python train.py --model="image classifier" --dataset="close-ups of made-up surfaces with and without defects" --train_examples=50862 --image_size=24 --crop_scale_min=1 --horizontal_flip=true --targets=["defect"] --num_classes=9 --arch="mobilenet_v1" --norm="batchnorm" --activation="leaky_relu" --depths=[3, 3, 8, 3] --kernel_size=3 --stem="single" --widths=[96, 192, 384, 768] --mixing="cutmix" --loss="cross_entropy" --head_dropout=0.2 --init="lecun_normal" --optimizer="soap" --beta2=0.999 --lr=0.0016 --beta1=0.95 --shampoo_beta=0.999 --eps=1e-08 --precondition_frequency=50 --max_precond_dim=1024 --merge_dims=false --one_sided=false --adamw_lr_other_params=0.0024 --grad_clip=3.0 --cautious_weight_decay=true --steps=10600 --batch_size=512 --epochs=106.7 --lr_schedule="cosine" --final_lr_fraction=0 --warmup_steps=210 --weight_decay=0.3 --adamw_weight_decay_other_params=0.05
Rows from block 14, named by matrix and row number. Each number is 50 + 15 x the weight over the matrix's rms, rounded and kept within 0 to 99. All counts start at 0.
# conv: pointwise conv (model.blocks.14.conv.weight, 768x384x1x1), inputs 0-95
conv.690:48 44 72 61 49 74 68 23 33 57 25 56 28 54 64 38 58 44 27 50 53 59 53 27 25 67 26 32 23 41 53 63 58 01 35 43 49 37 36 58 77 46 11 45 68 79 50 47 08 37 63 78 37 35 55 47 38 32 47 53 38 59 51 54 57 44 42 55 51 72 57 47 49 35 33 50 66 50 72 49 26 59 49 36 69 53 63 23 50 34 40 52 29 55 35 53
conv.691:59 62 35 55 55 40 55 29 69 36 69 53 59 49 53 32 50 35 37 53 41 71 57 51 53 46 37 45 60 59 57 28 58 50 76 57 51 37 25 51 72 48 56 38 54 50 76 61 61 78 51 60 59 43 40 53 60 32 30 41 47 40 88 61 59 62 47 58 18 31 46 47 09 49 43 28 60 66 59 50 60 34 55 46 46 44 71 44 43 75 59 53 49 75 49 39
conv.692:18 67 37 72 49 73 50 69 51 50 64 31 44 52 42 34 63 09 54 47 53 63 50 58 56 73 46 56 46 40 47 57 47 31 52 69 56 52 41 48 30 60 49 49 45 57 46 30 38 48 64 64 45 15 50 68 43 53 39 31 56 62 37 78 41 57 58 60 28 43 24 47 58 99 69 41 53 41 38 81 55 40 27 40 44 13 44 21 43 33 39 55 31 61 40 53
conv.693:46 62 57 55 46 16 55 64 61 76 22 32 61 56 38 56 43 52 79 48 63 30 51 25 68 80 27 50 64 45 54 42 51 52 66 62 79 28 43 69 68 71 41 32 53 33 90 67 51 24 19 63 26 61 16 34 61 39 58 56 59 89 63 51 73 85 57 75 59 31 54 26 64 43 77 75 80 32 51 30 55 67 29 51 42 36 51 78 44 32 38 47 57 74 43 46
conv.694:33 63 45 42 60 55 58 57 45 53 65 37 58 22 11 68 86 63 55 37 43 46 54 48 17 63 59 34 44 35 44 56 59 50 45 53 50 58 32 50 56 51 59 54 39 71 48 30 50 31 49 49 55 58 53 79 53 57 37 47 49 59 33 53 88 54 48 43 45 50 70 17 52 57 63 51 39 45 44 46 49 30 31 65 41 54 49 34 39 70 53 38 54 56 58 43
conv.695:35 32 39 59 39 60 56 33 52 63 42 64 62 46 54 62 43 43 32 47 33 47 63 39 55 86 77 51 44 41 52 40 91 24 25 35 67 44 61 56 56 65 62 75 48 62 20 42 56 38 49 87 57 80 59 52 57 66 35 51 68 49 55 85 51 00 34 65 41 64 55 65 45 36 54 52 76 30 56 65 34 74 64 48 75 47 57 49 48 26 42 42 38 57 20 40
conv.696:35 48 55 48 50 46 18 53 28 55 57 92 56 49 56 31 49 59 36 44 53 42 25 45 38 68 62 56 32 45 56 45 71 44 55 69 37 26 58 61 49 45 37 45 49 51 50 47 37 52 67 62 50 57 47 28 53 67 36 58 53 59 81 49 42 79 41 45 72 39 38 55 50 49 59 26 45 58 69 33 29 77 58 75 32 57 61 49 57 52 56 18 34 52 64 50
conv.697:27 89 44 50 38 62 53 42 43 84 40 25 56 73 58 47 27 66 72 53 63 69 46 64 31 43 56 63 42 51 63 70 23 45 68 46 44 36 65 45 37 47 35 38 39 37 54 55 49 48 55 55 55 67 00 51 52 60 59 52 31 54 50 75 57 37 38 50 46 84 39 34 60 53 75 37 19 43 52 44 43 22 35 46 39 44 56 46 37 48 32 56 47 57 53 53
conv.698:40 36 58 71 68 37 56 43 41 37 21 59 60 54 73 74 53 47 45 61 39 30 52 37 72 82 56 51 30 61 69 60 16 35 65 41 24 47 66 67 84 52 40 43 76 67 42 31 37 45 46 40 57 67 54 15 50 37 36 48 41 68 31 40 41 61 67 62 35 46 17 43 93 58 69 00 48 59 56 45 39 55 49 67 50 57 20 53 46 42 74 38 35 41 60 39
conv.699:63 43 56 58 53 41 41 57 39 56 81 53 43 55 50 51 26 55 64 52 55 74 51 53 17 73 30 50 49 73 46 51 69 45 57 31 65 53 64 45 54 59 67 52 22 50 62 47 41 65 47 36 65 45 50 50 46 50 35 56 57 34 62 57 61 49 45 49 50 44 44 34 82 55 66 45 38 43 27 39 49 56 63 66 38 57 52 36 47 50 41 30 56 42 59 59
conv.700:43 37 22 50 04 39 47 00 57 52 31 58 63 23 56 42 33 00 34 73 39 55 53 51 53 35 34 58 57 58 39 36 37 15 37 32 44 29 50 32 47 01 51 48 39 69 30 45 37 54 64 77 46 56 28 51 36 85 59 45 42 25 30 33 29 33 39 24 35 49 49 28 58 53 60 61 64 64 50 41 67 27 74 49 85 16 55 46 44 32 53 57 56 27 40 49
conv.701:42 69 54 68 99 29 59 80 38 55 21 42 70 76 51 58 69 33 42 69 80 60 46 62 06 31 36 46 39 43 56 48 36 64 69 35 74 07 77 66 60 41 36 69 44 59 59 31 44 29 40 68 61 35 47 40 55 35 52 35 59 48 64 66 46 61 87 55 63 33 47 31 56 77 52 28 60 38 44 73 53 40 51 59 27 24 31 61 39 72 58 49 46 65 28 36
conv.702:69 58 21 39 21 46 39 56 45 36 38 30 26 32 56 40 51 55 56 52 35 59 50 19 63 41 82 67 54 64 39 57 60 16 32 42 72 51 57 60 31 46 66 33 44 63 20 41 39 44 51 70 48 50 35 56 65 36 52 63 45 41 63 58 74 56 43 39 41 57 35 75 53 28 51 30 65 55 73 55 37 62 75 60 60 52 43 53 44 65 37 26 46 43 45 48
conv.703:58 65 49 09 57 39 32 28 62 52 45 48 47 41 69 40 38 38 56 46 49 57 28 49 59 61 54 63 59 41 43 48 42 44 51 34 51 62 62 34 45 41 46 62 60 69 57 50 53 61 60 46 42 37 16 87 33 49 38 56 46 87 65 42 33 38 31 50 59 53 71 43 63 32 70 25 46 46 55 21 33 70 52 56 48 51 47 22 41 77 48 50 68 40 44 45
conv.704:32 57 26 71 39 57 35 30 36 63 49 34 30 51 51 67 28 66 49 51 44 53 43 57 31 49 52 65 38 68 36 40 33 74 48 34 48 59 55 43 61 62 40 71 41 43 40 68 72 62 70 55 47 54 46 39 53 34 73 57 59 67 54 38 49 59 46 68 53 55 22 40 37 37 46 74 62 72 41 44 32 57 55 54 61 57 57 34 41 72 45 58 66 34 54 28
conv.705:48 41 47 73 48 54 66 49 64 41 34 29 66 42 33 53 55 28 26 71 36 47 60 69 49 29 40 21 54 44 54 60 41 59 21 48 63 56 62 65 41 65 36 53 68 42 52 55 58 51 70 32 62 40 53 57 52 60 65 47 54 43 52 78 44 47 20 45 62 59 70 47 62 31 58 62 39 43 41 45 35 33 36 58 35 38 48 39 65 57 51 56 41 66 46 56
conv.706:53 36 62 50 57 63 38 50 51 45 54 42 55 51 57 60 41 47 51 40 58 34 44 40 40 55 43 49 72 56 58 66 22 51 51 57 34 62 63 36 49 70 37 75 67 33 60 52 52 47 66 53 59 59 61 59 73 28 37 41 54 70 66 44 52 20 54 89 55 39 53 63 67 36 66 53 74 55 50 53 49 68 41 40 48 48 59 61 60 43 66 43 45 56 61 48
conv.707:42 60 23 49 56 46 66 49 60 59 67 61 30 35 41 49 48 54 67 43 51 41 67 26 39 52 72 70 53 56 33 56 41 37 40 62 50 41 55 56 66 50 44 76 46 53 30 54 58 66 44 49 56 61 49 62 47 50 35 45 68 16 52 45 26 56 43 34 46 58 53 50 34 16 59 00 57 51 72 71 44 51 52 47 44 35 54 50 63 59 54 41 80 54 22 57
conv.708:46 53 36 51 75 60 59 48 38 05 42 47 55 35 38 70 25 55 53 50 53 31 37 42 29 41 56 61 33 34 30 06 44 63 69 30 49 69 32 81 66 59 72 68 61 51 38 52 59 49 51 44 34 51 52 69 52 46 70 40 51 46 66 49 39 59 52 43 58 67 68 26 55 66 54 21 36 78 55 48 68 54 54 50 49 51 48 46 51 60 41 38 64 78 51 84
conv.709:54 34 77 29 38 35 39 60 42 28 38 75 43 30 66 50 49 41 77 64 35 80 44 57 70 59 38 53 56 48 32 43 29 66 48 44 35 39 72 40 16 38 55 38 39 63 58 60 65 63 54 64 60 33 60 37 36 81 37 48 61 56 49 47 15 68 49 58 50 55 64 66 67 37 41 54 71 50 37 54 84 50 60 65 37 53 25 48 40 30 60 75 50 57 42 46
conv.710:60 53 75 42 51 48 56 40 49 26 48 56 50 50 35 42 44 61 44 51 65 44 41 70 64 38 54 37 51 62 37 47 54 59 45 46 41 40 39 44 43 48 60 48 41 35 54 45 41 55 45 62 60 76 54 69 52 45 59 31 44 43 57 42 64 52 42 44 42 57 47 46 65 52 51 40 58 55 57 48 54 59 45 50 54 55 46 56 37 67 39 45 43 25 62 43
conv.711:25 58 43 59 33 45 73 59 47 60 29 54 47 43 28 56 60 52 63 43 48 71 60 37 53 60 45 62 49 76 43 44 55 52 35 34 41 59 37 54 39 55 56 37 55 53 63 51 91 52 64 29 61 59 65 45 41 47 58 35 42 53 43 52 40 54 75 48 52 56 54 44 72 54 47 36 52 41 59 86 46 34 57 52 50 69 50 53 47 49 56 43 46 51 37 64
conv.712:30 79 21 63 48 32 49 34 67 21 29 16 49 47 66 78 65 45 39 44 44 84 40 54 57 80 52 68 44 36 53 37 80 47 43 48 36 40 57 41 35 32 56 27 20 49 34 49 51 52 43 41 58 48 53 72 54 62 23 31 55 54 51 54 55 45 53 52 44 49 35 42 61 26 30 36 78 60 54 58 55 31 47 67 94 25 61 27 58 66 57 35 30 54 67 58
conv.713:61 50 62 64 72 45 45 54 48 56 26 49 34 70 50 53 53 67 43 33 37 68 50 47 30 54 44 16 58 44 36 86 73 65 39 54 21 71 50 70 41 73 42 51 34 60 31 60 39 46 84 58 38 69 78 51 72 57 23 35 26 98 58 61 64 73 28 33 30 78 34 69 93 35 54 38 65 57 52 59 34 35 31 47 34 71 53 45 33 45 45 88 30 59 64 65
conv.714:42 48 59 43 34 51 30 56 62 47 61 47 49 39 56 68 47 54 47 63 15 47 46 50 54 59 60 61 64 65 49 47 39 47 67 42 60 55 69 50 75 27 45 44 37 61 57 48 61 51 71 48 57 77 51 55 36 51 64 35 67 40 50 42 50 16 65 62 49 50 54 45 39 52 50 42 52 68 40 29 47 41 37 73 36 27 44 33 58 28 68 22 51 73 43 46
conv.715:58 76 69 41 71 56 70 53 46 54 53 72 36 28 74 34 32 68 51 51 27 50 53 30 46 76 50 44 69 32 46 25 33 67 63 67 43 49 48 48 69 48 49 97 54 42 60 51 60 49 30 76 63 57 33 41 62 54 16 87 48 46 47 64 38 55 49 50 27 44 51 73 54 34 27 53 66 29 23 53 28 90 66 65 30 49 61 30 42 43 66 28 33 49 69 43
conv.716:38 56 52 80 39 60 34 42 58 62 57 41 53 36 34 58 35 40 68 38 50 53 31 62 65 41 60 39 45 44 54 59 65 52 37 67 42 41 64 65 60 42 62 49 49 56 42 65 64 43 51 55 36 50 53 42 64 27 42 55 46 44 44 52 61 36 51 48 52 58 54 53 42 44 65 54 60 50 17 27 51 32 50 56 57 62 55 42 58 34 46 61 55 47 59 65
conv.717:55 42 43 50 21 39 72 50 50 67 37 70 14 16 34 63 13 75 50 52 82 67 36 51 54 34 28 46 57 79 52 34 52 59 39 42 37 46 62 59 48 51 34 51 44 38 62 70 43 61 66 33 49 80 55 41 26 61 39 29 26 86 49 45 49 68 57 44 64 51 44 16 52 45 37 09 45 64 62 33 34 49 61 45 47 56 31 71 28 36 36 44 37 44 52 46
conv.718:64 44 41 28 56 35 42 50 49 50 32 57 51 56 47 50 52 53 57 49 75 48 50 71 58 40 24 46 40 55 64 37 46 33 49 40 34 44 38 52 57 51 46 32 62 48 71 43 35 59 66 66 62 52 36 70 64 62 29 74 52 36 51 58 55 66 55 39 42 59 45 49 66 45 42 37 57 54 43 71 41 54 61 54 47 52 44 48 58 54 36 34 49 67 52 52
conv.719:69 56 57 45 65 57 52 38 66 55 24 47 54 75 54 65 43 47 59 31 55 99 39 50 50 45 48 31 77 68 37 47 46 41 62 41 56 35 73 83 51 38 58 51 42 63 54 71 29 51 49 56 33 60 56 67 77 40 56 38 61 31 47 76 54 63 35 48 55 57 64 55 55 52 50 52 44 77 46 42 42 36 72 51 60 41 40 47 30 56 37 26 33 46 45 65
conv.720:51 63 55 43 51 56 40 34 60 51 54 21 44 51 48 69 53 47 51 28 39 58 41 30 46 58 37 56 70 47 74 53 40 70 47 48 70 42 74 56 51 44 60 57 47 45 54 42 88 40 75 57 52 60 48 50 55 48 52 56 61 28 52 62 62 78 55 54 66 46 56 48 45 53 88 53 48 31 60 35 68 73 47 49 41 45 76 53 53 57 43 40 61 57 45 68
conv.721:64 68 25 41 25 20 41 42 37 17 51 54 47 40 46 54 42 26 71 33 39 54 69 38 37 59 60 53 23 73 55 59 65 22 57 65 66 30 36 70 69 46 08 59 35 41 44 58 57 56 58 44 31 44 42 57 40 30 44 62 50 50 44 68 51 63 63 56 40 39 48 53 30 71 55 49 55 49 48 60 53 42 38 17 49 44 67 67 54 51 36 20 32 48 31 73
conv.722:38 54 56 41 41 66 74 11 61 64 60 54 36 36 58 34 50 58 65 39 37 56 29 36 41 41 79 36 57 38 66 81 44 72 53 33 60 62 81 40 38 41 54 48 61 46 53 15 68 46 99 50 59 57 30 53 48 64 38 49 48 59 57 44 56 40 42 54 40 67 53 31 47 30 34 47 89 50 48 34 33 99 83 73 37 46 53 29 50 51 43 48 48 40 65 39
conv.723:80 50 56 53 44 43 59 49 44 60 58 58 30 42 61 38 84 46 40 37 36 39 51 50 44 62 33 42 34 38 69 68 56 78 51 48 59 74 58 38 23 50 34 41 68 24 43 47 34 82 17 73 49 25 45 46 28 40 52 55 64 48 90 42 48 18 47 73 34 56 54 25 63 35 58 39 51 58 55 51 00 56 59 36 37 41 68 73 66 65 41 49 51 47 51 41
conv.724:55 56 37 37 53 50 69 58 61 44 49 44 58 34 36 29 72 55 63 40 49 43 75 58 62 50 54 41 41 47 31 58 60 48 39 61 63 51 63 56 81 72 65 65 20 45 51 48 63 50 35 69 21 17 58 52 44 43 70 62 52 41 34 24 42 51 37 65 26 54 55 51 58 30 39 23 48 53 64 63 43 44 46 38 86 40 59 58 61 91 44 45 88 56 29 49
conv.725:63 65 37 34 37 46 75 93 72 34 45 51 57 43 45 66 51 37 50 41 63 99 38 61 52 62 62 47 54 39 54 57 50 46 56 46 42 22 59 69 68 58 52 65 32 58 52 51 66 33 41 79 50 35 49 36 33 88 47 58 64 66 55 40 62 57 41 52 41 37 48 56 57 79 52 44 70 41 36 76 55 41 49 41 24 25 71 28 51 63 47 45 51 72 45 64
conv.726:68 29 42 45 40 58 66 46 50 60 69 45 52 53 40 68 77 55 41 43 56 42 64 52 58 49 46 52 49 57 43 42 58 69 49 48 38 57 44 30 48 55 46 50 67 51 38 61 64 33 41 30 29 54 40 55 41 70 68 47 33 39 82 40 40 55 50 22 48 55 56 55 55 37 56 90 63 69 47 69 60 47 81 54 73 61 59 45 54 44 38 37 54 79 15 28
conv.727:65 69 54 62 60 69 48 08 22 59 08 80 59 41 53 36 48 44 60 45 65 05 71 39 55 61 67 78 69 74 49 41 57 70 39 47 43 20 48 34 67 62 41 51 72 37 54 29 47 60 44 40 61 50 99 77 58 87 41 52 38 22 56 43 80 69 46 56 39 61 38 35 78 79 52 65 41 48 53 07 49 77 40 57 38 10 51 58 56 16 63 56 47 21 32 69
conv.728:51 56 56 41 27 83 79 39 51 57 77 52 51 37 53 58 67 49 51 61 62 40 44 43 67 45 60 24 49 46 57 56 66 63 48 54 59 50 44 61 69 40 34 79 43 59 55 75 62 45 26 39 35 52 59 40 50 48 68 69 55 60 71 26 44 41 65 58 58 44 66 42 54 32 36 47 74 36 39 63 61 60 32 84 65 62 69 59 46 45 49 73 27 42 62 52
conv.729:54 47 41 56 38 45 12 48 38 26 57 38 69 61 52 30 03 73 45 35 68 51 51 45 55 71 47 67 48 53 54 25 53 64 16 39 51 63 57 47 38 78 57 27 66 56 54 17 59 59 84 52 60 49 52 55 42 27 34 66 26 52 40 61 53 63 68 51 40 32 48 38 39 67 70 29 49 31 66 70 27 73 54 61 72 39 53 36 43 35 80 48 40 44 38 56
conv.730:43 38 20 38 69 51 71 59 51 35 21 25 47 31 63 55 61 44 74 42 50 87 43 39 59 80 13 83 64 58 62 48 56 57 52 50 45 65 50 35 75 58 32 42 50 68 56 33 34 53 55 61 60 39 36 44 19 52 23 63 57 50 48 54 58 44 46 64 44 49 60 73 40 62 36 81 42 71 53 53 28 38 44 51 49 44 56 27 67 28 47 67 36 47 39 54
conv.731:22 36 49 68 58 55 65 41 35 48 54 41 58 34 59 53 77 52 23 66 48 56 57 50 67 41 56 31 43 71 60 72 11 40 54 35 37 51 64 51 72 58 32 56 61 80 63 43 62 73 52 44 40 45 58 46 60 57 73 58 55 55 53 53 48 69 58 55 50 51 34 49 44 25 62 47 34 82 14 84 58 41 78 53 56 50 48 46 60 76 52 58 55 43 65 67
conv.732:52 64 34 20 29 65 39 44 44 29 65 22 66 41 27 59 41 51 35 52 82 61 39 29 14 34 23 50 47 51 44 71 40 52 15 54 82 41 42 50 34 69 52 41 48 59 57 69 62 31 41 52 53 39 36 65 56 42 62 57 44 34 29 56 68 39 46 46 50 71 54 34 32 49 43 31 43 53 51 40 41 44 35 51 39 31 54 52 74 40 61 63 44 30 76 76
conv.733:63 29 35 65 35 64 43 67 40 42 61 47 54 23 27 42 51 66 71 60 24 28 46 63 51 56 57 40 27 42 39 56 56 37 69 52 63 62 54 57 35 39 82 48 49 65 40 50 55 43 40 36 36 39 26 40 40 48 53 75 50 47 53 38 15 79 65 48 59 64 37 44 61 85 38 42 39 38 67 37 24 54 54 35 36 42 46 29 75 64 36 33 50 00 37 66
conv.734:49 71 46 40 52 61 50 21 75 69 61 55 66 18 67 37 43 42 69 63 28 53 63 47 29 46 47 99 43 49 58 73 65 49 71 52 55 63 53 58 42 45 56 52 35 46 62 36 50 71 27 89 35 43 44 46 76 63 49 26 62 43 44 43 69 69 66 68 42 50 45 35 43 30 54 34 60 60 41 42 55 48 60 61 59 45 27 67 54 41 32 89 35 13 24 46
conv.735:51 71 44 34 70 49 67 67 51 70 36 60 43 39 45 79 75 38 47 32 49 30 34 28 52 53 71 61 48 82 40 54 56 52 30 49 15 27 66 57 56 52 47 51 62 91 47 64 21 54 42 47 50 45 62 50 46 51 37 33 33 43 39 72 43 48 52 55 46 65 81 75 71 64 53 32 63 62 69 52 60 49 70 35 37 58 44 53 33 49 48 79 54 99 49 12
conv.736:45 57 51 50 77 64 19 47 63 64 50 59 63 44 54 31 38 46 56 30 67 66 57 42 62 51 32 63 32 38 58 43 44 61 60 34 50 42 30 44 39 69 32 30 43 37 42 53 36 42 46 52 57 58 33 57 59 45 40 44 53 73 72 55 53 47 61 60 46 64 43 33 59 46 58 43 75 45 49 60 53 55 77 70 59 43 68 49 47 62 59 29 71 64 41 61
conv.737:24 66 43 46 20 75 55 50 51 38 41 49 68 56 45 36 36 22 50 22 58 44 48 34 63 61 38 49 66 46 36 53 67 58 44 62 34 47 40 39 32 66 75 65 50 45 48 58 55 47 51 45 74 32 39 58 49 53 60 73 45 72 57 56 68 47 55 53 38 51 46 61 55 62 49 28 42 51 49 54 31 45 49 51 43 31 18 26 50 47 39 62 27 57 40 50
conv.738:91 33 65 43 58 28 80 51 37 48 40 64 31 73 61 66 40 32 68 69 35 43 36 00 34 42 26 41 68 39 34 56 42 25 27 45 35 30 56 32 59 55 53 53 38 46 61 57 11 52 43 72 46 28 24 56 51 45 19 54 18 65 47 49 35 64 81 54 57 37 48 27 28 54 49 62 51 50 43 50 45 35 53 59 66 63 68 57 29 80 50 65 77 17 60 44
conv.739:66 44 48 16 66 48 57 43 53 20 67 51 42 64 47 59 52 56 50 16 35 43 60 43 44 21 44 45 49 65 53 44 38 45 65 42 49 37 50 58 46 62 54 31 39 55 63 64 54 44 43 50 65 51 57 47 37 51 34 56 47 55 32 34 37 45 43 46 42 34 50 14 51 49 64 49 59 67 62 49 54 47 32 43 62 45 30 60 47 51 62 54 57 37 61 33
conv.740:69 45 86 56 63 34 80 55 68 55 67 45 58 56 52 70 59 43 47 66 43 66 48 68 34 46 58 56 43 54 49 45 54 49 19 38 38 32 64 70 20 70 53 69 60 66 56 52 38 44 78 56 46 69 62 52 52 43 28 54 42 21 51 46 48 60 25 33 52 55 85 59 75 32 38 26 46 45 47 50 60 61 54 65 59 40 62 51 63 43 49 53 47 63 62 53
conv.741:65 70 69 58 50 62 33 47 43 46 55 30 66 48 70 63 66 62 53 42 46 45 64 59 52 51 77 65 53 62 56 52 43 30 47 73 43 46 51 63 64 47 41 50 50 54 60 35 59 49 34 69 57 41 44 46 49 44 43 62 46 50 47 22 52 66 69 60 64 51 62 87 42 34 56 40 48 40 61 89 44 42 70 41 61 54 39 41 46 22 49 62 29 36 55 64
conv.742:56 54 41 44 36 25 23 55 48 37 62 46 66 53 49 55 78 48 81 53 45 84 26 57 43 74 62 44 48 65 40 61 49 43 40 65 75 39 46 48 84 53 49 60 46 49 59 77 67 46 55 47 41 39 33 65 49 50 28 69 46 58 32 32 54 45 45 34 75 53 42 61 28 68 41 43 54 44 42 69 44 29 33 50 78 25 84 41 49 27 47 34 56 45 59 35
conv.743:45 20 60 53 48 46 58 50 44 53 57 23 34 37 50 58 54 51 41 66 46 67 66 59 41 68 47 46 57 62 48 30 18 53 65 30 40 56 53 58 57 63 50 35 12 55 45 43 20 52 60 60 41 59 68 50 29 61 41 47 46 56 41 53 53 61 54 13 53 61 25 34 37 44 53 50 50 50 37 37 49 55 58 53 31 40 24 51 65 27 48 36 52 77 60 48
conv.744:59 51 65 55 49 23 11 70 72 40 47 62 32 42 57 21 45 41 41 32 53 20 48 75 36 66 27 63 67 36 27 35 60 27 50 51 49 56 55 56 55 34 72 37 20 65 34 76 71 57 47 58 84 55 75 33 46 52 62 12 61 79 61 57 49 24 39 18 27 83 39 47 26 35 68 57 57 61 41 63 31 73 81 57 64 35 70 53 44 48 45 41 55 70 63 62
conv.745:56 52 53 49 41 37 53 42 29 58 50 64 52 54 48 51 46 58 53 27 43 57 63 33 49 55 94 55 50 54 35 52 28 48 62 53 42 42 55 56 42 45 27 21 48 55 63 46 59 55 33 36 53 32 53 56 50 75 71 36 39 29 67 60 30 42 44 56 48 36 51 99 45 51 59 53 49 45 57 27 34 31 46 52 69 62 81 63 40 48 51 40 55 56 31 57
conv.746:48 68 33 54 57 29 61 75 41 60 75 56 60 66 35 56 44 44 45 36 68 54 39 41 80 52 19 52 38 63 75 32 40 37 47 56 40 75 41 42 71 37 85 58 59 46 45 30 41 45 67 41 70 24 34 57 50 54 60 70 65 40 65 54 42 37 69 45 26 42 57 37 51 47 36 00 46 65 72 75 65 52 60 61 57 37 60 37 30 60 63 61 55 65 39 46
conv.747:30 29 25 54 66 44 55 62 51 20 42 40 68 68 45 26 60 54 44 50 48 70 39 30 29 54 38 54 61 34 45 38 51 57 47 27 36 46 52 51 58 43 36 68 55 67 57 68 39 58 51 34 60 23 61 34 60 66 87 35 96 13 77 49 29 57 52 60 55 60 77 43 78 21 38 34 54 52 33 62 74 72 38 45 34 56 41 48 43 64 46 35 40 36 66 34
conv.748:48 58 43 52 52 37 83 62 44 65 54 89 38 64 48 24 46 76 84 62 39 62 26 37 67 65 92 49 55 39 56 67 42 45 21 60 33 46 75 32 13 51 21 71 59 57 67 39 58 54 46 36 75 35 33 34 35 45 41 40 70 44 51 73 50 52 39 35 62 49 62 03 57 67 39 35 30 31 63 71 38 36 55 58 63 42 66 76 85 49 50 41 48 50 48 51
conv.749:46 49 47 72 75 55 47 51 43 60 50 45 46 35 32 57 68 54 59 24 21 29 61 48 63 43 55 42 59 68 64 72 58 48 65 49 43 61 54 59 49 21 50 46 75 43 33 49 61 37 36 53 39 67 22 47 49 59 35 55 47 44 45 62 39 80 51 55 53 57 57 45 33 99 79 33 65 32 29 54 68 54 55 54 20 54 36 55 42 49 56 32 39 44 41 58
conv.750:32 38 81 46 51 54 33 65 31 49 48 53 50 39 52 78 34 57 66 42 68 48 38 37 46 42 62 40 46 36 56 46 66 73 50 21 58 46 38 51 46 37 70 31 68 59 67 70 58 48 24 50 36 45 50 53 60 34 67 42 57 67 55 55 98 44 54 59 37 43 08 54 57 62 52 60 42 11 22 50 85 42 47 40 53 48 63 55 53 52 55 14 60 53 35 54
conv.751:53 46 59 38 60 35 68 60 63 57 48 27 60 46 37 59 81 47 42 51 40 78 39 56 37 62 38 54 40 45 52 45 26 62 50 35 33 51 63 41 20 53 30 59 43 51 42 48 27 55 67 49 38 54 51 56 68 62 69 44 44 62 59 38 55 12 36 64 44 29 35 63 39 49 36 45 73 58 50 64 24 57 24 67 59 36 41 00 33 45 24 63 68 49 46 65
conv.752:64 62 33 54 48 42 44 56 59 60 34 36 33 68 52 61 30 46 51 39 76 40 42 60 34 50 61 85 40 32 24 76 53 68 42 59 42 80 35 63 33 59 21 33 62 28 33 66 09 48 73 29 61 70 39 46 59 72 35 69 25 79 56 34 26 59 14 08 33 62 58 48 53 49 14 37 39 67 48 45 34 56 53 39 53 48 49 46 41 43 58 56 25 71 47 40
conv.753:67 55 49 33 64 40 45 42 48 58 50 54 40 41 52 42 31 75 30 37 58 41 27 49 50 31 39 39 47 56 52 41 47 66 27 71 25 49 41 46 60 00 58 51 31 53 38 22 79 66 19 29 45 49 47 54 57 25 45 55 52 57 30 48 55 53 83 44 55 33 41 55 33 33 35 50 82 59 54 35 49 73 63 58 32 37 55 98 49 54 54 29 61 76 24 34
conv.754:32 53 19 55 63 53 44 42 59 56 52 37 68 52 35 34 53 60 41 75 55 51 42 43 38 50 44 58 59 53 37 52 56 49 66 52 40 26 41 65 48 62 36 45 45 63 40 82 61 38 38 28 50 28 46 44 52 57 21 56 64 49 24 42 46 81 76 47 58 52 47 42 60 56 64 18 39 62 65 34 46 51 43 55 53 14 43 45 56 49 48 48 19 39 42 63
conv.755:34 22 53 66 70 38 53 55 57 54 54 82 48 30 55 46 42 51 94 57 48 45 42 38 52 79 67 62 60 33 73 68 49 18 67 33 66 36 48 57 37 81 48 30 52 51 37 33 37 37 41 43 60 59 70 45 63 47 49 55 46 59 72 32 44 47 40 35 40 45 46 66 74 53 33 51 57 53 41 45 33 54 50 52 61 63 30 38 72 50 28 57 14 10 51 63
conv.756:73 80 56 40 51 62 65 49 30 45 49 35 53 44 66 54 21 54 52 47 59 35 78 38 60 60 54 53 24 27 53 38 71 29 45 54 46 42 41 55 51 58 17 55 78 28 61 59 41 48 57 38 47 78 62 31 51 58 48 60 35 38 31 42 43 32 18 71 59 24 68 36 22 50 68 51 53 40 58 46 45 61 48 42 69 25 39 50 74 41 48 57 32 32 74 40
conv.757:51 83 57 75 54 53 56 60 50 61 57 60 53 45 61 51 55 51 55 79 46 59 29 45 62 28 46 41 53 56 70 24 45 50 68 66 70 57 54 40 64 36 53 57 51 62 57 46 27 48 53 62 26 51 43 44 25 53 43 49 83 53 48 60 53 44 27 38 57 50 29 45 65 70 61 48 18 48 64 50 20 40 37 61 68 61 48 42 42 33 54 57 58 49 70 52
conv.758:41 41 67 34 41 46 70 30 73 44 81 22 53 36 65 25 53 58 53 76 13 50 51 57 51 44 51 58 10 20 63 48 51 69 38 44 14 52 78 45 71 33 28 46 43 37 27 28 60 48 26 32 27 43 67 50 47 72 44 36 56 20 41 29 42 57 76 85 62 48 54 54 65 48 47 15 62 30 46 30 90 46 61 42 54 57 66 50 44 76 60 39 39 50 35 44
conv.759:49 50 47 78 62 77 48 60 42 64 10 58 34 59 65 43 53 37 46 08 40 52 19 32 48 63 44 68 36 52 77 59 42 30 47 55 63 58 41 51 59 38 42 10 50 53 65 17 47 57 48 36 49 55 27 60 30 71 48 36 39 51 45 49 65 75 55 52 58 35 21 63 46 71 53 20 13 44 45 51 47 24 25 44 59 36 44 62 38 63 46 49 52 54 33 54